Weights of a small multi-label audio tagger.
Model: 21.4M parameters, log mel input, norm layernorm, activation silu, layers 12, width 384.
Training: muon at rate 0.0095, batches of 128.
Rows from block 8 of a small multi-label audio tagger, named by matrix and row number. Rows with one number belong to one neuron. Each number is 500 + 40 x the weight over its row's rms, rounded and kept within 0 to 999. All counts start at 0. Numbers have three digits each.
After each neuron's rows are labels from the 100 clips, of 14976, where the neuron reaches its highest value: "peak on" is the class under the peak. Only what is clearly more common there than usual is listed. The data: babble in 24 made-up languages, each with its own sounds, syllables and stress or tones, from a formant synthesiser. In brackets: how many of the 100, against the usual share in percent.
# fc1: MLP up (model.blocks.8.mlp.fc1.weight, 1536x384), inputs 192-287
# fc2: MLP down (model.blocks.8.mlp.fc2.weight, 384x1536, transposed), outputs 192-287

fc1.243:544497404466514506477480491490371548583457479484499513547430469503446449535559517536474509531471550472468525524486469455537402531513483472552471570447476532448528440456461481478520502495529452489540480531499526519491460536487521481544515488557437455439481502565442525490541479587457463552
fc2.243:451494500460550493505459520533449489479552469532554517561499461524531530522487489498506457536517558597424495481468518516447455472457468519475478575503432531418502524512559504522466534506485521480434502490510579577514541542507482539473576544439454435495541532481553492456501442521476499529
peak on: /b/ (25 vs 0.7)

fc1.171:465395464520539504483438438413456564498584460475535484480573432529451496519537535436553532484558507520507600495520475526497510504489452584484492473512520561472525470473476464447512495456507478492497461555557459475481498520543532506462557412473472484519484518585492500519557575536489499501
fc2.171:487475535577532559492555498511556465527485521496520516438522426558456506532442466513471499435497527497469535532528536417543525491512431515458521458440475519513567520565527535508447532451491441507501473538551524408454476468481465444521460493425481518537517482487537532446516479538480509549
peak on: /y/ (70 vs 1.4)

fc1.738:476559474498468468494533501561511492496487440490481552538543485483540542548530512475517526498465508462557511573485552546540519424425412537494487525507499443518561477518460494510539502434535460495535464463533483492466481495533459547569529451496561473559476472529552489529453500473494506577
fc2.738:556539439396497516507452496491448463447543451485485543531472401477548543449514513505453534478518476519534527422524477592475515513427544519489429500464534491574496500534463439467467509504469556491474517500585452515481505498506459521453498493539464523580477498489499528563492461505546521522
peak on: /b/ (90 vs 0.7)

fc1.118:507498519511415440495418491474528558412568528508517520474594561520488455477512453484470509486493518478525453481486451492547462510557455554502518456573541526514522552501496527478519538516475546568476516528544585499501414529471523494480558455496474433513472478541497546494558488552518437442
fc2.118:417548513529470478511545453480507508493566493561488421514523484525499512489529486372535517486524434485477507540532423455507565583489540531497501511489496481534491593457487524540483542455446516529459495451436438507517534510427484569498480498465523456436502523470527506496463503549464450543
peak on: /ɪ/ (37 vs 0.9)

fc1.656:457529476531508461473540500478534486537563529436546532420551483463480598590587450546527460468474522491479497519497575456510496538471507556501425533558515403478537554533530520510522544529553523507491434490505550522441466520452480502515515519594446591478522547488544454491490537485485510482
fc2.656:509457507455509505472538430455504506493485531547484588536462463565555471524422480495489562502470539525545559502505469498505539417544545491466509456470538531519433505407429513557505614571500561523453533480469496446477542519555560473486486469468503482491512490537494508524431532572555522524
peak on: /ɪ/ (81 vs 0.9)

fc1.5:503479470469481426535510547484557517581477500453551570472525510513462518471518394544464498524509540456487480534458448469489509594503474536455495499520434483517578533532499457446559508512554445515492471520501492577503529498534392521523484504550512566621466459517436550458558534550465500436
fc2.5:492504487503530436551531536580534458551418547557435511467477500457456487556489543484438502429488502458517506503554463497455498551502558512568472461519549490481541482506399459529467551575489536499506496495564489442541458490506466475547524462445534477534516476532447493532470488516469583434
peak on: /ɪ/ (35 vs 0.9); /u/ (28 vs 1.8)

fc1.250:413615480484547498550485526540450430438485496415508458452499463468494508484482462453523500456535616572527494524496492521530501463469492529463533494436495406501504472552510426514493511481480447522452519432519542558586445524429492517556424445487583500445565484594471590457491565556465456455
fc2.250:551500504502382481533547457464381498504514488524542474527519425527505558453522488483469517550472465480513562529474439444579547449515547478534508565551544485498442541535532467476487526505511540504491586459518507568522468465443539561550549439474435578472460500486484522449382525494448534514
peak on: /tʃ/ (100 vs 2)

fc1.408:544477489463543508528515506444485502410410473432503438480558536493500500482538449503533405485564534453413477502452534474513516539500463517487544558477430556444555512524521555501509547525527495495508426479439546496487498526508413430514507457490472442473500509471473480481477472479467530457
fc2.408:502502507557515541528578465518591517488553495490481522500538433506468424560452461528536540520531503535499450513476508490515482470533534493439443512522487515476414559545507407453468423493502527579527525523515530468475507514475456505432547504441490430498490500509560530555451441514432445496
peak on: /u/ (34 vs 1.8)

fc1.423:445569393477535498481576493508515435469480411462465486422558469550471517479565546579515429520557471508535481466524501557558483536439457518514466571426472490490505404466531517531508521501560501549506526436485460454501534440494440492471529493482483518489569551505534523479454479505476483466
fc2.423:494581469473492565452451513415467531508542461474478510457445511472504594462410540508503486497466525469529476475530462511545526507520501465474463495494462488526527431487392524533473464477579429520466433477532527544526537392564486444510497449523553519518455457461489545504507475503507408513
peak on: silence (99 vs 41.6)

fc1.387:462551446507503505441475547519567422504525458489477558435514414466522435503489567463494452506501504488515498499485630566523490546530477507511493507449470565429488463465416530472465490499559529539529479520471531466486518536433494451461481487533535478446574537468466477457460524548414572495
fc2.387:487462500451424442576496440488555542525490379448433520441451501521510578451434501477502526526492510480521494465503512531521552476470491478447496507531517477517544443519508464548535516484570524495506469452461509493553527503524515559490474485540498499536526514463473576509488500505436459512
peak on: silence (88 vs 41.6)

fc1.559:476483487434514478531523535389356521425442469465516522543526577510513539534535534468480522553476484471450486517473514470468515482482502499477532542496532515522559505515545504493487596519466551450536558492540440477522451456516590471494475441521459547510505520505469524469487486582564445518
fc2.559:559503499502533552425537521543421573558463547492445504541500524513451529504514475491542505483509477504564515490566508411525490560390519423598489448484559483486497484531556546507483496516507544457508510493478453498519540488532466567526462489414548462450517452512432485499526496451471525571
peak on: /b/ (49 vs 0.7)

fc1.633:463494520506482538502526519455453529486516465535455479438522548503443540472542485537545462476547437448503543568458546542551594521541513554451546483468519540473495557510431479444461493504526472516485481485501506589583438463530534527525463541517436503564501481540508576497473527473507450532
fc2.633:554476440510393513487549494527516546515474558496458527546443477531514496502511496499545524484417524488478472527488465474457458441491504506484473616569464449550422542492493446540475493563532568516413461497520536491496497519506523444486479478524471479460558523464484513546563479464440447532
peak on: /tʃ/ (92 vs 2)

fc1.707:541544454520513465501560589455476548458495561501485536448536517463580505436538544470498530488555452495547468517443498496532487502451512478493475427473519495533525501350517532473531528518562460459555469460508552520579505459494497477400496406539491532547483448451469460496481474475578433470
fc2.707:517412556568534556459459504493476478517466516509490520511486490560540519481470493469491490559514472537435511518498504511534500490500510542515526495560436480537501448598489427462540542486566587528460499529495511441474538525546568526458474514557468516500518500538498461531457468494497554588
peak on: /ʃ/ (78 vs 0.6)

fc1.538:503534476578517531590463501460479514488478495527514513495525482437523509489459504477464466465493469518478480585506559495478531420508532445475496508504540507427587566529502574501493542417544449469528561512532503511572445435496481461434495536463442415491483523538482467496574483530417432500
fc2.538:514515561496489501595540480473502575508491448506524453444490549540469529490503541525496495511483486546476538531492446504483459528479543492469404549537522557510556505546532500413473443527506498506419436545512453487497537484494448490551498489516576504488508539507465431455543528482419500513
peak on: /b/ (94 vs 0.7)

fc1.587:507503484479427537524479487538483475519524464534422460460501511570556494452567505410475508553466529457480516482513445488435531537467507497503574524506481495547614503440456536501500532529491435491440494487490458489562535502482498597532500490452452508475459441513427416502502506496538531559
fc2.587:425484491572548542487481550530430405506424424483498434496526459517520540526519534449526482507586487544462491469536565501600509422463476470404419496495510484493443588513552536552511436503509583495486368566521491503534496452439495467413539453512493583505515472435504545530562469458474516528
peak on: /ʌ/ (25 vs 1)

fc1.453:417496498481416570417456476561457533521478452512450514516486431474513480478513474662504521520527440579441509466428503435494484479479563485523461479483493561516440516530538511402489472464489505500477477456518530493524543494493570526512552518533483528516508479535531502526427483520450461534
fc2.453:523562549523556473491527492514545498452496489476527443438479516385439531556510455466498530473549548525430486482539506563429529507486476535484526505522564565495530458495510499573455532474440439559498491485521510550556488467558408441479478539448523531462487500460500457485521515506397528526
peak on: /ʃ/ (100 vs 0.6)

fc1.604:511526545480383522520532460484493491518439472493460519548556523605476434556570520514535486529505452467449506477457561506414510503503458500566576528486497545463497502558509444454466504519585553527511478478492437565548482497596482509521537489495464511457513483518549504546499507535450502480
fc2.604:525493535525483617471500435489498440489503464495548439488462455480590536402626495533530505495520446458503499568422446418523486553489514504421504514460490457496497539480411528479548543479552534547507486549479510526496490496470498497578468540478467542546517541492497559469525459473492403508
peak on: /tʃ/ (81 vs 2)

fc1.278:416486586468496467531486505472510526474522466470409510530501555516494510406555501512559545465539501485514421549521531574525453477516498484499490522524469520568505448495525528529519495558526497540471500439457498459519503518463459505489492508473507486506543535518503524446448495405546489414
fc2.278:474489456537547503472518503489424461532546487558510474539563556515469421527554474446475506480526522499524504450525416502460525544444534487436551509605438491479477516493482509460503516484504497468503569600532471516478505581524547475533474509452516483451500457546555488525535526589437463567
peak on: /ʃ/ (98 vs 0.6)

fc1.123:477528520430439530533521464501540555467416546502495488474479439519565487510495410541538478487508473528500573504521485536544531467463505528589448502506506562431520526462463514426511550568526478482545487433526581519494526542410537532522449503507529482508506500476550493447520505491481535512
fc2.123:445502472467549511497495446463462503530492574520559518548477548488490503540467483459444485502533458487572496494511483493495472501489486454458537416481537466469479516435488514429471442401487458544484445553539513512486509586545461472471437590500550479537541516484480523550474486512532513434
peak on: /e/ (46 vs 1.2)

fc1.445:502484468550423549484533535463507488479511518510492468490467487518521499416552516457445544520522500519469488460539531380490473445523448409502530546441486571453488481443575517542458510529532544497461468494505502511607538451565496534383494458501502490522498493454499477479521454465507491511
fc2.445:474498493499537578589490560460529473482542500527457461518428488479455454565524555484474484464500448467540474513493494567541536461520572454479580505589517516540489512534533440480450472490467466440466518561498492526459530474504485538525444350423475504458501507512511554504552559450475532600
peak on: /e/ (30 vs 1.2); /p/ (26 vs 1.3)

fc1.177:503495454562498499504522507566520496496499472551551570492480507419452504498534449497530524530507437551507522471467476495486477485538523442473452532516520513460559451496503558470457523470434526529498492458555499492484580598492512487573565581439427507551490495500486510405482552477442494500
fc2.177:493506429495563518556586521514532537490533569472466426521476556482374519539414483461476444519546471545500507502485486547502564438514546480462520509485566477478471514488568590492555529452497468482488462533503510501517525456468451480484419560441513480548590520513487481546524528475463494512
peak on: /ʔ/ (46 vs 0.2)

fc1.497:545445472566535453478498478483391488503521446527571486514572452447494568482576470448559497425506507492461477496539431472426482531487522481513473494502540608583469496487503464551520569516510565564483552449517493495470521463445503490467496505505457390512467582526536532494447560470469501527
fc2.497:585535498448510508463480508527487456470542545485518530585486460499469483526479435487503461427422524506535553502528529437463453429559464413489451430522562528493564509445515482547502522547569486444551457480501485452538427480578565509524505469497462509538545473524591544460526465555511529591
peak on: /y/ (89 vs 1.4)

fc1.557:534440535497480553502518531522511487430481495496542531476550454523522627504508482495440561506570511456515517501487466522527485478496465535470568484392510471503541490531458490451488486516465477500522376515417528469500575531553524479450529474547483530521449527514520474492551483453415504514
fc2.557:521484480502534526513523556478495511579491557487506540481502465494537483570444539502408514450501505492502492524527503540471410451456525519499527475491486400519469497530442462555490478522501534563480499506528441501501508471554470534573456497504455598511471511502462470472464474515509537473
peak on: /u/ (98 vs 1.8)

fc1.592:449447518510468509531490500433511544433563491557507483452504590509505521492575518411520460420532522470534515600546520547436506485441536552536436468494545520483481509507530505504499481502466518529536483530544473441519500428536545520455533532506480476585472500465516561426460520505501462487
fc2.592:526505529478490468461506469552513511469505532377513478504533519513512478460557469563504442526503512502495582503458452531452568523496562522474421545512515472463536552467556494535544528534442467477528471520546525502477496528479479470482421521462380487488472464574544480418539606516468569492
peak on: /ɪ/ (47 vs 0.9); /e/ (38 vs 1.2)

fc1.623:532452506576517497491551443462490464535493564470486502528463569508513500479510503439406464494485435558559498474539522506528509466510473474558534501500506409546492509579425541507534563505494496510454495460500551535561529536588519478461549477471435498519494464516572482491469463425480500447
fc2.623:570503506469485516465466472459493534667547488478473521535463506464495449509496585504493479519547502427530481528552441581467456469436532450507497490419445501470475476500479513540537476495490512470497496511444480447491494515506434563515479521520470555544530527478477471520496482602497531463
peak on: /ç/ (52 vs 1.5); /æ/ (27 vs 2.8)

fc1.249:525488541419420511513459528449513465517518442504535514482475534514485393563527435485537541541488431492505440462466500503426443500544446478483410500470503514533488456440488569538549476538468453500547554497492539558558536498536490473516530471576515517576563547524522425486533520484514435517
fc2.249:518500453496465503440503481458532502484484481520499522519495504498521487595454524490548510510535550536483541552522571518559509531511452477461472519543512418477425553497485568501535471514464455536508511466464476527509500584403441535471525557509434528566460470466516544506445488558461450517
peak on: /e/ (96 vs 1.2)

fc1.269:494482564493435476504535578505511517522477463569468464532508393521536473465491493556466455566465534438495537435436532473426488504491576517496500507522478559421542420506456513441434513506490533475501470511496508549507495516510528469472518454485504534512435548549505477516505474471530503496
fc2.269:471491498518508486504475547567433525470475490458557576484572437525506477496471512484493493454523456525536484517525465488493506535494477536492544444444488456463484394494527534422545444500544469427431533528465489529510449522512556508515494558523464565453502583536515463540496516561473512535
peak on: /u/ (82 vs 1.8)

fc1.97:573497471489486598504554529543448511453444493497488537437523475468634505591511467547516546538532549558551503487458490548523603430487470508460489508510557581422524491474498569483555498505498470461503525482492405513491479490486519521559516541598507471467462526506471495510490514529492495483
fc2.97:544475506508536461452473513456535551482491505519499530494466477494466533387461452447500436486469500507532534533550578500532485500511512423515481491459528495529528498447490559487434474572449426533524573482506566463527478500508498463480560536451424519527503585545487527492493467437510536571
peak on: /b/ (93 vs 0.7)

fc1.442:536441466486489535544515502489526470551487428521584483595419455453511531542531530411495529452510525524487485584524453518517465549513475490476536484550512541508491465481530449486499526517533580508509533476501468468560474548549500443471502556500459521552515476551488463517510417465497429410
fc2.442:475515532577529521527540425440528462548603569439508481478551496568464555556460527468486458520508458462526475464513543501414506527523496518427512475494490550439485488455524528464469445546477549437455503525538468555512538535520483455421545453561536477499516598447537490464514519514476553489
peak on: /e/ (31 vs 1.2)

fc1.472:495551436473468423462503496620544537489504439414454538469483500439544451505528526518491491545534476576556503478487460499531493465465530482488453464536498470472585422543433455564439547446504441490458468478437465476516457508497448471559513494498494543509470549487495538457450541492489521432
fc2.472:503523490555453517495482483507443581492474515483487560498452464531585545441510587602457473540517444481584495497554469487464551486466468474510447514452531526453409528527557457420571530503475430517512551526525532636535459500493533499519486546461457536519469494458443521580494508461484524491
peak on: /ʃ/ (76 vs 0.6)

fc1.27:493513579542522488452515458487504443491494504589461508506582522493512523502453504510469562505484457523556475454491444513485604509456454464432473482430501516525469547416508497481432533541454477473521462550485545545512537462423442521559496505505459440423508455591552584459534492494487514501
fc2.27:467412466451556436457446477542498464508507475470432510453432511474526553492503463477515496500435507482577491417537552502443507469512503557482544470526442488471518505520568527499522525534509558508442555439564520510508531476437488432551531477574441539556541430526451448487443519528556458503
peak on: /ɪ/ (75 vs 0.9)

fc1.8:511535471496506543461551478495576515491525516423503562460477542512434508457530498453427495454498533503402551511564499526534536536493474545511522496539530511470579536447483526508442554498482525528577492453540476519529513552532506500529509474516512581563559512501460498516466550501498488431
fc2.8:522541490460454582492473490435405446519545567590507431478521562512504543471520557502563440487514517539506481522495446562444460499497428454514471550444493567542479524482526472550509552463536447575486448469484410474512458470492553465547513454483504536465483505540537487505514465382554506523
peak on: /y/ (42 vs 1.4)

fc1.708:483460563469543502537465509484438470539564477497475485505564587559487488457424485485550523552442462489549461532582462532447513560548494541504515517497502554454527629473495510516486485456556449527507502483446556504531481555537444596429437479480522509490457560532511524511559508548466455517
fc2.708:497490550469425506515518548462458462483520457495482595599590474396449459569474493530530463520523434512557480541466528487394468505511470525481507436492572478540473500472518511416513492496588505471475513507479482498524513496488439496488567479478509558449574468511476518544508484531589511503
peak on: /ç/ (60 vs 1.5)

fc1.634:463433472521519475535517498443547495481473486427459488563495522393542545549528477468535498535556569558460490480474521489452471512536488534552515500502586522485532557469534534446510500513539439536455484452517508450544567476505456499439479534556512482512505526460483454467541499464491488515
fc2.634:535559446566537482451476549431507450487485546498521466461560559425492467518494625498497490518506571566484511496484532599489541514518505542508517511601505485501533484522544504493504517511600424484522549447404433482452522522515502575587491459463535521499499460470489521520503544513524474530
peak on: /y/ (51 vs 1.4)

fc1.176:521464559445478566483539455518593490482487527544486468506484518412546517479524506562443487518451468491459510546462511477501486489531497466469534451483509537521513483556561515519540512511489473423484498461428573555430476515520425514492505489532519424498528464505500526494495428542496391535
fc2.176:499535493485497433533483500541511532492571470516547464457453513485527509544524478503436434489508497516544428520517512526475470462537576516473460449507535499467543537503489525536440444524510440487456458443494452581443546482473418484510517527519520533506482534533525528537483525544436589526
peak on: /e/ (44 vs 1.2); /i/ (28 vs 0.9)

fc1.10:514482440431506524526516500401537482520526509519544521550489514465590466490485461483487473512445487536471463535524506542494549431485457534544478464445496491492528490499604563493520470531499545542499430525539546509555548512542479485461493426418484563497440505544516409526471608464563475505
fc2.10:532522492420456522499477506492499520567451523505497477430473488495488564473513521498508529471467440488523518489482533435530420442486492516440487465488466547515502570491486553501511505469400544494458507544514522502457514455517504488572529511574503487465477455430525431438477495485469500476
peak on: /ç/ (55 vs 1.5)

fc1.614:527484549499470486470458508527512429490512545491493507492487432447521487492413553465517567526508464521499509565471512447524516474524534509490501529499444592491478585507447551511533564541531471499463431512489531494562502553536537428511542486428413496538529507483479508473536494491466471433
fc2.614:477588502448499518528502483416453521471492537455501503518495559473511507466507547563578487487432491462496478461429531543503571495404525508456487550422532486455561488485486529560488488534517477509523503496413547514510430403502420479506537516510568465518512544529508486502549485482538537550
peak on: /ç/ (94 vs 1.5)

fc1.362:476493477430576527521515516557490439444503455469463520465484464412517490509475471547471538448559474457503608434507461522533557533509504467555479532440501559561500473502430562444473509514518525574480525600527552506495480476522518537498558562498493507447567502442537507513514541423549550590
fc2.362:476455503519486498499455474484444474447557564583466453566382463512544493515472488487505551544485462490441565518473517509466452463549553458536467539539508475511509479568535515570475514444551472509470541551493479465475453443526506483509470490468467506439493492470455455496484441463391535575
peak on: /ʔ/ (39 vs 0.2)

fc1.327:468517536519511484505525503516542519472558477495630458513552484573497460504509498467499523524509427478464549531471544476487439438479514550469454388474451538562499586496469442554534525452529420571516532509482473453495542531471513497446555461550486503504464495514513548473522451484500576455
fc2.327:514549419546423513512435461467529502463493533444482542479505561515550532515489515513545498490465432528513512489571611504511565531522442513552584498590409457479522511477503538476468450526472470475526498512524483565555462522450537461493486534515419506505485552443491393520569501491526499567
peak on: /ʌ/ (52 vs 1)

fc1.358:580436481568490471480464526528498514462473493501538469529518455542470478503479477441515493487497446443487477487444487458503524492482454502565466511515495478462492487510474523493510476508383530492513549400481510552486516410605532524490555552538545523549470509492483517512470599402386407458
fc2.358:458508460523476543485550418510426453555492457571496493478503502513479487398520511495482439489504460481564465407510540542501517469484521451521487448502515519481501541484502538432592501500485512490545511523504494538550497448523469486463496516465453501525537577492490517487484575513514486490
peak on: silence (78 vs 41.6)

fc1.696:468463575527489527461460498522517554522447496403466448442597419490509479552522543529456536507508529495442444485453497520579567477522518534445532529515529602495525536515538480517530530565455524481461513451553458557470544475501491485545488443645510491454512478467570507459480551471536489550
fc2.696:528494480451576501475506502447482476480498414477481520507515540463452549485502530489558500530535487591524465546556495535439490416452528544500468488430505527504523468513407557493461504499560538514497458568508464428493502561499468556534541503419514470570496592505497509563478562488421512497
peak on: /ʎ/ (49 vs 0.4); /ts/ (25 vs 1.1)

fc1.752:439516575507471556495535522466525556490486495499544542482479416405516551539538470539497517565533533518506461452523513557488436465463536443498518498557462475457458532548463437542511510507482454582484546491486513477477471526520477600563442489552509491508524444494497572482491476539490421477
fc2.752:504570476490531498430506527486583546527496455530502467584479497476572486488508498481425505532546491479592521469496535540519478450522445552434564468475479531444512430517537557505552481438549443498520479494537478559464506494502497551591469521589443530541513524509493501497483553486503485529
peak on: /ʃ/ (79 vs 0.6)

fc1.145:534509460431506467485511522530502554460534525509508542532472517456511530558518467461437491473516453484457458520509568459579472507417508583512477496490443534548548489471516518539541532501434431511514518536495518491538513480559524499456464488419534464500461481477454476463494532495471461498
fc2.145:506439430545555550556462508463550500485544520485539513500482511456572539540438568487551538506490483441537430454473510533515568409446504513528472545432486503441533441515510544500440439439498528547581474529528451525482564506468516454485441549483529443429490499450518498480452529462532531480
peak on: /æ/ (32 vs 2.8)

fc1.711:497509546494535472486473439488554578510441451468492562446444477491518509498496528481501531511467491455550555504542524516503565538489488463505465429498446474483563554482523550541491466453473507474493514453492536440470509471526508525553478458491543524567499563476520445406521517416513462516
fc2.711:431465484510487515501447555518494509483536504467517535444541464498440513507509515455522505533477481474547470547406564533500419448532429566547555559538541496499488554497495528528537476535528492510445462581472516545546480457483538496492551572500494423489539476521526519412392529540484535495
peak on: /ʎ/ (36 vs 0.4)

fc1.40:495501532520474436527487628526463442546534476477479435465570516538523505516490584503482544598470491458498494551516479522510486544460454542508500537546487511416479475486500468485529483451466463513496476429484541613505526460545455534516472456491436414536509521530543478480548470503506483547
fc2.40:446539550476512531431450525496504537478529491476567516480505506457547533506443528511415472443453533464474512491502527497510583440473500465399490545473531558556545513488505516506515579595450598481519549530565433472462439457507503420501511515516484487514532473531539456542479499483528468430
peak on: /y/ (57 vs 1.4)

fc1.131:546482401492460472547457516442550509460506513520519458505611456498476510491481510503502525529438539420475508508494503439524597536490503510500524426548536585568492564498493584458563545513507518515472545445488456494504512527549516530506502515467508544527544544552518486449538500455487482543
fc2.131:464585486498506490555448526535546502530462552503434485527470562476495540542557474501504499517469453453515509517506550485479485526561559428529389488500507490446519463532526527540480457529459530498439521529444574572512536423490465503544485489552431428527464437552506451515498501501517486495
peak on: /y/ (46 vs 1.4)

fc1.272:467553556482496485442487492519513458473515497514498475458524442386545488455545573455491505459499431529516521497519500534512529479504446520445547490495455458439465522489522492532483481504510440480465507503391519578505544554496517509424445474547493478555488533517537529463485528501567505512
fc2.272:503530497534516534478497493490413519496505516483436496492520584514528517460467501489440500481511518494537437493441467499492471390500503482479495566510527464541522457527449454525484482519557597534475493487470479569523528563508517476446507499463521413498478526596511555446477428453535530525
peak on: /tʃ/ (60 vs 2)

fc1.624:462492504500515554480482506462485523440561517483498418476550484505505465516499478507460474503505489462510412472497469552466483454499506488493516530534513510500531454534500491563503495529543483555482563482479516541457478477555490511524453482508462527561547463487477486518438485524505571442
fc2.624:547556522518484530464452492444478541516470530493507581501475473491480518473491503453496468481573494596485493522445455488473465473566562562507539539509497502470566450407556479536499446418498512491521469548402450524493594497459563422544502449448511506515452506441526438486449558589504493545
peak on: /ʃ/ (77 vs 0.6)

fc1.71:454587476480529480466568461489474503520546552527498523548518432561548550569546542453517528497499538511500546455491512437503500503521473466516423435555493459505521520484434482414549490507530540499437490540477523546483447505473558499441547589567441454489484446555574400477525492551487530502
fc2.71:525589478539515573497459466513434447489492412599460553484537506489557444507501532482448524504515546521562510558517523543478501519502446490510475506495492491572568460430523443483518439490506500561532487529423543544500463428507448511480536481432534524532451557535534529475439563538524518484
peak on: silence (99 vs 41.6)

fc1.314:564492520497452497498461573549529449414508502449458418421564504479484533548526442543464539509533474592457529543426567504566506456472498467445488442511520555457484551501439537458578495478568504449507460493488519510533524467507484509507515518524521508480538520465462511453444493449487486460
fc2.314:487503584510451539496498517444477542516516480526518450479407461490520533543447521560464518538538477516504500508502451461493479437505482527490498450484438513493495525574502527574485493528487466545438466594559475499482536478558527420490533524514496479441565538458457461587433508512479399432
peak on: /b/ (53 vs 0.7); /d/ (44 vs 0.6)

fc1.375:596477526442537486494477534515456510471542436482473587448503547437468482500492506529510502512491511548548518439465473487515452510487511501636556518465561514576484499517487481556494481540485500514448543445464456471532442520483529466514509560558463505436497506551485459552502509502462472534
fc2.375:507612504492500471485392462458505559459511494481460526464499482480454474468458468478574501517535543557499495553494466498515471575513527530460506495514548514470500438455485487490424526491497506472515481478514481514535582440500533462456526513384432510489476500513527545454505507591406493526
peak on: /ʃ/ (44 vs 0.6)

fc1.661:544486515463479469487571490405442473423473460493419480488538493468472485514528520490546476453483485470487535510499534473559559481498471480503555446417473534487460523494489480516523517445525486478519500487481533494532523601461461577480450571560514494557485607473530466488464443552510484555
fc2.661:513465494449479563496430493525489495572533504541570483527473461523485498512505522509522473495419608491497502572488512488437483478533464542518531496522508484478496546454520497511594490544504503481487487513519521548542512412564509493557511496508552575528579479492483533438526541539605493536
peak on: /æ/ (46 vs 2.8)

fc1.652:453453546534436455437443542512551401497505578552516510513445488503458584531456530484525536519576467504467478575494526507557476476471529510476424473433502503419503491475451479535542551512451520493465460484489438552499581531540486527463449501527477539474521483477507503479535502501525482491
fc2.652:508557522542482536530420484558522496530601516562534526493472513514540555487497552435459477523500499468475488430537500488512526484592500452540466530453383480504476486537471531549470495496505489509476547570499517383458440501545514537470508496496522492428494511570448516532430515509487520449
peak on: /tʃ/ (64 vs 2)

fc1.510:489424498474460492534435546499517550528606558466458523581451467496505452514527498552442505591524560473510483528534552481519491555462492481454517489446570489510523575492515477512523491530482511539537510522491523532480492536480514518520434504537432519534553511469504565518561601482439483535
fc2.510:538515507533499453550504521514436545540405498436456493492571526525537417539464463497496458518514494545444448464494429521505459564476486475499511533458424496493524487445442458532445519538533458500514468518512459442581518462558414522513571523551510543491490492470581538526610550524476560518
peak on: /ɪ/ (84 vs 0.9)

fc1.751:515525535549489529562482487502425513495449410484522461480465481512462559532560524531536472489558393465467527493447468484502529492555468485498448497506496503495531518602524531500511411472500583430483588471498512464529509505524548571453550498485526506410567547530467538507484442623515443542
fc2.751:476465511519497521493460552588535570480483550499499442541520461554545490491442491545519518567555503518493532500459548486447479468531499522405457496518459504475549534517501518481520498486486506461492437434516514469475560528472461584475521456503534503417428435538538565554460568455465575509
peak on: silence (77 vs 41.6)

fc1.345:560466472563510466473426493456529534475591490496539515543537533556525453499573536513560465540488520518460556482466541514590480507540462512442561478523503537581533482501506504443458496533442473573522518471550447554514526511481519539468501493473487449509468531423437458461477531555536533491
fc2.345:413460490522538462431500515480463491476539510486460495471519548558470456493465364524509493470473530460509544570500480550462513536482543501524436425477452486547555562489523486524427474463371526520402532554451519462514507512438530466496546544448482472498434541502476571455566475457463502568
peak on: silence (70 vs 41.6)

fc1.540:504568534506485434538551526524485443518566481514486514550514504530444484524496507481449518471511457480459463484474490349457569485503440515435534495510447430505467510411487479502515510480517546455445499476519494508545513448551520509467489478480443475477498496563468515540552553494545490552
fc2.540:513511441580485487407558565544446593497465530475469518528486517508491511435547577547562438501496601513463478488524547514544482496490459584519490492478481515481556447494477503526521512474484555541502559440504535424532484487511532425485505535484493567473546527495493525478489546563478391498
peak on: /ɪ/ (66 vs 0.9)